config = dict(
    dataset='analogue clock faces',
    train_examples=195000,
    image_size=64,
    grayscale=True,
    tokenizer='char',
    vocab_size=15,
    weight_standardization=False,
    init='small_normal',
    max_precond_dim=1024,
    merge_dims=False,
    one_sided=False,
    final_lr_fraction=0,
)
Rows from block 3, named by matrix and row number. Each number is 500 + 25 x the weight over the matrix's rms, rounded and kept within 0 to 999. All counts start at 0. Numbers have three digits each.
# convs0: reduce pointwise conv (model.blocks.3.convs.0.weight, 56x128x1x1), inputs 0-127
convs0.0:467565505464506503519442503515538475550514514515492451502520504486489483522494498552514503517497531468470509512477503474483471508500530501509499519523496479486476518482514512488526479512480511476525489479528489487518503486455511531469498535511502484554500509489499504482539508494489472470477525482472494483485497479514482470495489491491476486499487503504443508471512525484533496497490
convs0.1:462496489501472502505490511497488498504498510501498484497491491516479513498481511501481522508486492476509487501494492530502501482516504471478514483509502512510493523485487522517509512494496440465494489521519515502504500496491464503470494517490490477499501476504508502486477493517471522481511491520479486511490512501505497521483507524487487476473486501459568495446489512487523508516484
convs0.2:577470499510501479502503505545474487503542496491487508574483528506514466503494491500487512476474449498459490496448475474494463524529495491516486497465517497495455482487489519506497520476559501460469519476478519518505480478517478519515487530497535563481444556481542515487497492506500485488483503505532514477565517518525528460501484527504501492487510428527469514471507463522483509534464
convs0.3:442558512566513489529481526552511532504481486511542461464471476500520529549524500476506520502470493542459484482521490533471500480463474463527427463483556523517498490513457563544502484486493502496499506452495484542506541503467467523524489517456482527529491469526533525517481498515513437506515521488417501432526549470499444498477472523474465499467490498511483494509479510493524463505523
convs0.4:487523479474540497437540509494452510521466499548544482508457484493513495543477487437511508477444452502487509494502490519497479535461502501541500434481474455499512477540516507541504518517481483513513509504507504520513484443511508503466506512464498460513499464482479493489490510526458455531484516489488527485494506508535492562478455484477510500489511498517539481501499479496478495526516
convs0.5:524476468467539527557551507511511528541534494480492514482519432509532498541525473477551492474496504498499497513458474505503517499527479470513474470502528500466516495495461511533515474517504476482498494462522518487493520477484551522491499526479560512532452509502505505498499458525526495505508495501463545468525508480512494508500470494495493445501524464497475504491479512474462500518495
convs0.6:456519490493530522509524536503540475514489487511516469483474515523486524481491517503536537465505487500528466476542510522496535498490519489503491524513507483499472483456533488527441469560533533507487456478485462555482520463537476538492509486494530486518496494499487505461485526511518502505457509521488494456478487479549492517510473467534483523488479508503530526465495551468500518527480
convs0.7:547506473481474481493498515485471468478508483517456460497504529529472559506490511503490506489458485500478451512501489518481490486487477498503442524513513488500490535481474468516483500518489467497469498576460526468523541554510491468537520507503471502497448494505470480490484467490476479534478508465510485497500515481504465500484527502481502520491501512512488484525509486521516501511483
convs0.8:505468468447500559481493504548465506508497526517499489485486493509470545504492491526448499491498509524516468496551522478484518515511514466494501494473475509485487475533502508503488505468520520537498495502504460494496520477545473489495521491500526461500451460466518494507499505505502503532492495537490527486479480513479505489470505523535531502489506497487462494453505531542514517511493
convs0.9:489477495503479480495485508472522487519508563494506519490492470496480483475506505510465486491499518440491500534509546490478519510512499510527496472475556519515498461519476511480528513527499462482484531504487487488524509503492544456499528506491473510493501528532501544504502496520510484445497493481482472511465510497476515487531517480507474546501533506478487495519499514465497514452506
convs0.10:493488509514512463546530487516501505498505455507506502494478495507485477468500493497524507493500476518502539474497536497458489486460492459467501474482508507493493477481531514481505499493526497494496501473523523488476498459513463518491483529500513504475436491500467482463511534532482485467513516493498476471494502528499477499510473485521464487513506500520531511463503506495526497532494
convs0.11:508473527473511511478517494509497507513487549529497497478511493496503527522483456509490518436486479530540544562465522462488489512492481499461492515469546523469503465443485492546537489513494483494499592452518493471519548503523568478507512496536558485522458525500518526523462481521518506516499517490478478480487540462498522494452460502513454501501516500518457499490482504483537540531519
convs0.12:488488479460477546471554512496526511519485466476507465491539466492487504473541484499494518494479468531511478504494484512487535483485472527474514534510523461485510471510465484526460499495497449516499527489487479488441506514525530517493506501494476497519481482499477515456487510478483520504486472512511495504516528517512519506467504508495504474513499462494486484488463508509485483471510
convs0.13:502479453498514533483501487524534511503482458500460489491476525496455488466508492520521522482519490487500476466501510511488487475505498489534501478508523493488500500468480476507498458516542508459508498502498479492546519487488506472490508501498517465504515483484506503507476492496478523501512439518531511504498462494501503484487486520461546495513525534503496528498472497493531545494502
convs0.14:489523509511501475496493471523489530495513463498467509498498484524517520486492479415498535494522500531464501502555492489488528481481496486495525463525440513491484469500535484547501506458472497526489490500531454496478535528467507499523554503520466503529537525478516505523504489481523460543433496505459518522449476470487456525489473483470434512531532535484503455465539499456496480506491
convs0.15:530471478489490502468484479480497516507490531498515457501516532523525488524522473500467505475520495505493510500487483510497522499551524487536476483496441550523497514498493501498512528499477466513532490483496511521507502511490522474454512464495495541499518539492464484509495525501457491505519541541466474516485487517457520513501502524525474489508503477471510535556441507534471495496488
convs0.16:478520515458529474500544483454519506519499513505542493540486520509519532463563506452546525483456507515502485482522484513577485455513456456483459521533501514471489534491464524479512453466499498479492487495479457532487505486493502456495420499526469484489495505469499541512467510520480469538467486472477529572488529495506490479560499514523511455488509514474514488476501498477474521514469
convs0.17:501483490493506531527483498455527486488529480497502529459513536521509514486543506513512510513459510478491465514536486517488502494537531527509507480505504550538491516490516503527463446524490467526513503492496480487517512527493498475520520497471508502516476549484470484504501543503495489473501519533541518524442517491510505515488474488511456486514477497487449536514505521513539484493508
convs0.18:472501501485505524493529512520506522497484519513517438522476524531516496473494523501503533469464481457519482533473485496529482487537540451484477497501473514498495477503485496519449525525504526524529518515505471520485522479500506498464486502522524447543487471476472501508482494494490538499490553518498470538454507490510504544487482472494481533512515476506484535470466536490489543534503
convs0.19:437542497487505561512509462507508526508460473561477500524508492512441483482469479511475448559497458500417477515430506472472464476463510506586472479486491503465539481513519516502491491491486519495454542543455522517524469462502479469503493460455505509475535522585435543549469481535525507504530458503512502491488492479510472516521501456496568492499467508573533482534505506477513519513530
convs0.20:483544487513505498490477505491471505495499511488522481502499514511517520486479478502521498486497514564507482511496528477476486462506492470511508515538494471518543507451455498542507481530518456491510556510502492488501551497512497438524502518516504480473499482531507493469469475483511485485441471499476506509492531484521507481480486496469472522481455525512476454485472515499532498542493
convs0.21:514512500500511509556499469472496458512486544523498472506524537522487503483478488495493524566448472480449499480479479486457502483473526469468509476521451504499515499523501486528486493521494506494526501510472493468489502471489501446510477489494472479517481475498494502494477482470477513473531466515511499490458493464532510471494524469488489507482487489512486485466535514518486490493500
convs0.22:481509525501486522536492471504495516465525519539518488488466502494518474492502542498493495472534486489476474515480505504500501485495509481528527508459514518497515519512468507494521503482458475503495468555502516506549471504534535506498517489521499526499508528536474506481541512494478543568490451511486468519490467478514458504502517517525482491555510544513485480529497491527529471484515
convs0.23:498513488566523492490534502548481451503537475500496475542509512474485496551509505525472515539477454507495500469497467511492490529495528437512475488468467484481510504481501537514488487507488524493521498512492515513493492501516516539501521504508570511513440511510541499529496500504524518506515500503497524517508503472500488500491467486474534439545508519504503521524514440472504500465483
convs0.24:434529507506481502525544476576499545500500525506520463497462478496454490474503506470511536493504471500535517517489483525551454451538495500514473505522533523494514533513528486500484456506505514486482502534528456556503471480500483521526468480487468491551477516511444510485501538530479543512547500512489500511526504499488505507500445485480499489513539453491524531477489484513492489460533
convs0.25:472474576512510496511508480520490524503511480507458458449401503512457480538527490499574452478498483505501537519567479491478499452484492522473548476514519491534538464491479514471515439511506473474493500488530458499503482526449484507516457516504467436581481525521496528489493530526515541486469513506479556489501512499541523536461577529533449447511499492508477472458508532463538479532526
convs0.26:530453480501483478515486530507470467512511505497487548530454478525517514517502461516517512497491497536504464486497491497471447498476515458523464500497462525487446497469495502521443489473526482518517453483522482509525478458502511463505455497479533514487493532462516453521538506516507483484466488458509510484552484485539484505491464507517489461492517502515487493529530492503509485499523
convs0.27:483456490491513503486466465472454475525540489475533499480503484533521504560523486481484477489525463510530509493522454508499490515487462517502481419505565475491475485461493510528466515529498462495517546515507442500484475515490509536511526540487563502501440506499445504515541518548488483527506502495541528497496485423492541573500495507516507457498520500527453537527506474523496461496498
convs0.28:525559498501548464474504477494488500427498489494509539533509480475504527484507475475475537459491570500508456501495492507480527517487479454494486517507490525446485497476500497452518508498475512444517525470527495492499492474560525510499482488468447481499515538525519494455468544471484501466472530503459513493474479525487482483587488553510480515497501485469474505486487484486471516518525
convs0.29:415500522518498505509502511505508503524472538498503481473498505509475513506477529521522514504498461459531467508463511500506494483523475524461498495527499505542517466512499506557539537554496502522529451493541470508518494504528524503474455516501490477540485500544459507487499479520493504446466476508481487518507508486505532547497465492484494474482521491510497477518546511491516514520518
convs0.30:487487509501503521483527467488459475499496536478520480483543517533515506506541503543489528488497508488459483525546529475502518499503524514510454456526458511511489530460489539518528486471496484490517483512547502495506478524537516484465459506518503499513505469483488513479499535537504523554518522447491505420492525513479488489510519522518450443488481461492524506512480497509467503504464
convs0.31:508545465475492476521485485504565504551508536523481518477505506510533473506519516526535488489482522489481450518480496498490475451542535518494501500535477505528511497480487540499507473531522509485514469533529518446527489450466542451483473536496513472487497490515489490513496494495527530517526515461472456467511547443519466431512518487487547506543487480497524474519516513527476546511524
convs0.32:544476489497486480502501507533473472506504500481471514511488511475523486485494503469472516511483484508464547494490496516496505497487489515510497472469501512491467541503500487505509539471501495500499501483498502523520480527473506509492515489517514519511462477486450486516492504520503491495509506479525483502516504486502495495491521503522523509514504507515504497471502529536481475474488
convs0.33:497530524529464443485515516518495518508474521505509522488504533491459540507460540496504529496481474473503519522482522500500512512486514494469502455496504515518502510456497509514488517518506511469509515535517507468530526467524541484501498471499475456475538479524476521468531500523525532455487487531493501502466534491512481510525476513501505520462498543471469506534549493531503525514499
convs0.34:478496530489504478517461513499527506493487508518517479505458482503487472479526463486547543465491485461496493516483487546510492489503499482482469493530539507515516534516526496487471462555499494495537462522514501505517511510459536540494516524528455485532469532499473523496495503499511478463493507490491463515513529453511518485492495504525485501505509500451487513521478499455513522524525
convs0.35:451558484519517484470531512445519538491489521525480509493555505495530465484512439542515478508461468554555489486484508501499506493453506460487509493513504480468481508495465427456488514467451449472519499558536471563479494473520539446536524543485499516502536532474496557518527501491513539442524499502477455484544514518523467459477543478464515467487528490493497472525486482527437525476459
convs0.36:469549531485516471496468535524512508434479469482514457536473523513476507511537514460466457495482473494477519511494467502488477474524476499530487491482521481547512476467486471504488466533482476494523484497497475519511473460516558496530502524484501465511490504506483508505483515545453477512460514500467491515507495491512493535534491505513519484502496488492457502516507509520492483482525
convs0.37:510498493472515498534483497554461528506502466526504526514495483480502476497508513505548525508535514495478513505506502501494477483489525501549487519471477519501519506534488532467489493521538533484447526477506466479493457517484529490517502504522491535484507497538542477474491495519506533523479471507529501490474537461521545488498491508475474499511529491470458453511528472503525500502520
convs0.38:552490521466500486502503475509520473512495505519498495460465471508483484497521540525525495526452571537483521488501472502539518510517537514493522569518475480505541526460473502499477477550495523472470517505541512534526503504488555481497506515540537506476510519505492488497476500477503511505540487481484502519529500475526486442542472466471502521555515497520531470500509518427469512517494
convs0.39:488448493460499496495515486474486503493446485544485492530498560503474488506460526498530514502472526499498497485475507516493505483511480480475461532499514527504490476480498502465459516501508511503486546495494464500536525531441484533510476517513500498489478472492483486487526510535496489476477489543510485515490517460507514454490517479437514464453481502563498489503507480505474468494474
convs0.40:511440468454474519488505501491485521517535513503485473485545497475522465485461504534497472481458527470488495485530501540473534556551555487527521497508506528476516564440474486480488530486479503505491524520511490485522510500504548513465494519505500500498526500538533511498475501505508512500480497492526496465469518474551503498524482514512500509469492501491543533471463533496492516480509
convs0.41:445509504516479531512482507492512487492489516432503507480498463454490519521490535525507530522469494524526499519479524472449487490469499500503496477499509489508482492496476498497508490548506491481490528495509487432516507528507543485502521513479513513466499462560504490499509483508499476494479494465508502467485500491501490504498486466439470484506504498481501518493445491463485540486483
convs0.42:491479498415541538514500443515492530547535442503515499492471530474491490458534520544520487488494529481498496514530469534522491477494529488493473475521450502498529504522500492481488487537530526453483451468516495447505532508488528480476485500510462484467535546537497510504477509500557489520482467477483529497447488494518449500550475514518514477523448540483456541489470519490545469530515
convs0.43:461527463453526533493516515472471468485491488497503507488484523470551545514517499472477509500465476478472494528479514542473482503486473474476489518462427486530505471539481493509511490475473484478532475509531482518489485475514506443449474509501515455515533471529510510554521527468472512512518555511522512510493521521519493512499524507487537504478463480472472521492504493535521513493501
convs0.44:439492487490550507549506484472495547479459493475476467520593498547564514496470473495444474511494501514472462519462508465470528487516498496509529484483470459504513478502468484490447495545461448472497501521490525526507482518485467499500488548507438500445532494555488506491558500526524489520534497504517459447510471500561432462498537510505488413471530551471569456472525522524486486476540
convs0.45:467517461491469506511480511519481500517497523504509506491527450481496464525485511509512490462490485466503492516494547561407537472481453480431494466555500478503463521451479491532504512529482514462494500485504519532493486444498550454510505529514493520466487461558467514499497518538446523536514512496493489479527499480517464497577466522490494509456521507519539529489511486522488487468515
convs0.46:489506478450512496511549534524487499500472510534503482492491502489468544454508498484509532520471479530489466493514507510516460478444500542493448469483473508459446504549513511494548492507538479498481478528482505466503514491506513475517509496549445491541479498474467556519508500520513484488494485467476537466519493467494463529491515469467510443500509497486537477484525516492512540489457
convs0.47:485474446459471517482526495502500462486508520448485482454472523458450486508517500507499499490459446492497566464516474538469502542545527477511497494523518499530500481538501507491538538489499468506474495507496503484497474497495475503477475479512476504491519486515491514479504506481480506462490473490471468521496487473501504504457499493513514443494494477511493449499478491496539491470508
convs0.48:480500505477519516456493515451476490465502533473530535459522547478502548455462500499493505463483510503503460494499512491465523493462467519501523501491491474501497464528504528469522473486478456508473478495485486467481536512505494519494505480506429498462495449502516481541524489491472512482546549496447526527501488509528504483490562501521458476505496521498546503492480516512495488501496
convs0.49:478490510470469513485475488524489530482491498501535493437482513507481441505519482458451474537529494475499483503514513474521525477521501501526500496495499553476536503475488504467508475494471469521485456490516458482504504503516546509512480497516486475505489471509530537511488511505467507513472504522503461504488506494474512508511491507470514537478509472528505456526514503524524511504482
convs0.50:472501467480489508467489493515481491473475533475537488461513455535524511470469497485495496491527505508495549491515474512485468493543522515531499482500497508474490514484480483492498487488486524524507491482498446454522504510520497548489523559493510474501472483499481462499484575500498500517554502478508476515545500498508538490498539519501458477488532532506457500477489485535514491516481
convs0.51:518559476460494448563488555512503529513491478523521500469463505540497505491544501484479499460478507495513486533491510518500499531540518505517476529503482516523541535489502489527472518533527506508511438464528460493494531514505499495479534510486485541511513540519506491478531522500494463464469519530517495463435524510493519513497441470511470468451456487462446506492545510534516495522497
convs0.52:488492465469475516500484480532448512492538467481446494444514506476519496515440501512491461481503470483543500487499492466498488497506472537472518508474501494488502458529484487499504522487519539504496545438506497512541526459494496476509502474516497462564497500539509502498489484509475486508508521492490504509502503487529523465483476509488477507523504463493528544485471460492508497496494
convs0.53:491466513506491516528484511502480528500510509524533512532505499485479501521503470506472509471509485483481528488474485511499508515532505485484428482500469539465486470442506510514518517483511497519495453496532502487492520526518515514490540480507538520514469517516532529500477505502498493502497459482533487532503515505460560525504433515529494490510532497496484458513531502528494523527513
convs0.54:393487493407567483506456490484517527512460495518511494496508510455517475516497518484498494516482531511509509457468461493472471461499487450570498428518476529492518488506482523480538499474499493460496557485513529471429492492517497501508486510554438485466550424503539537530464502520502508532527504492498514479511455463512473481505546546453563525477477504458501486503459521482509557520466
convs0.55:475506498511500477535484496484448489481507476498519493469522479494538455511505472508524520486466532485476522509493497516488467524485466488499498527470489501503496453509507448501465481504476479508481460483530451570490502528440476484534521515490515507492534521506453498511502491481503510523511499524471460533513495550493477532505526463484480509498534536489496504467538466540481490491534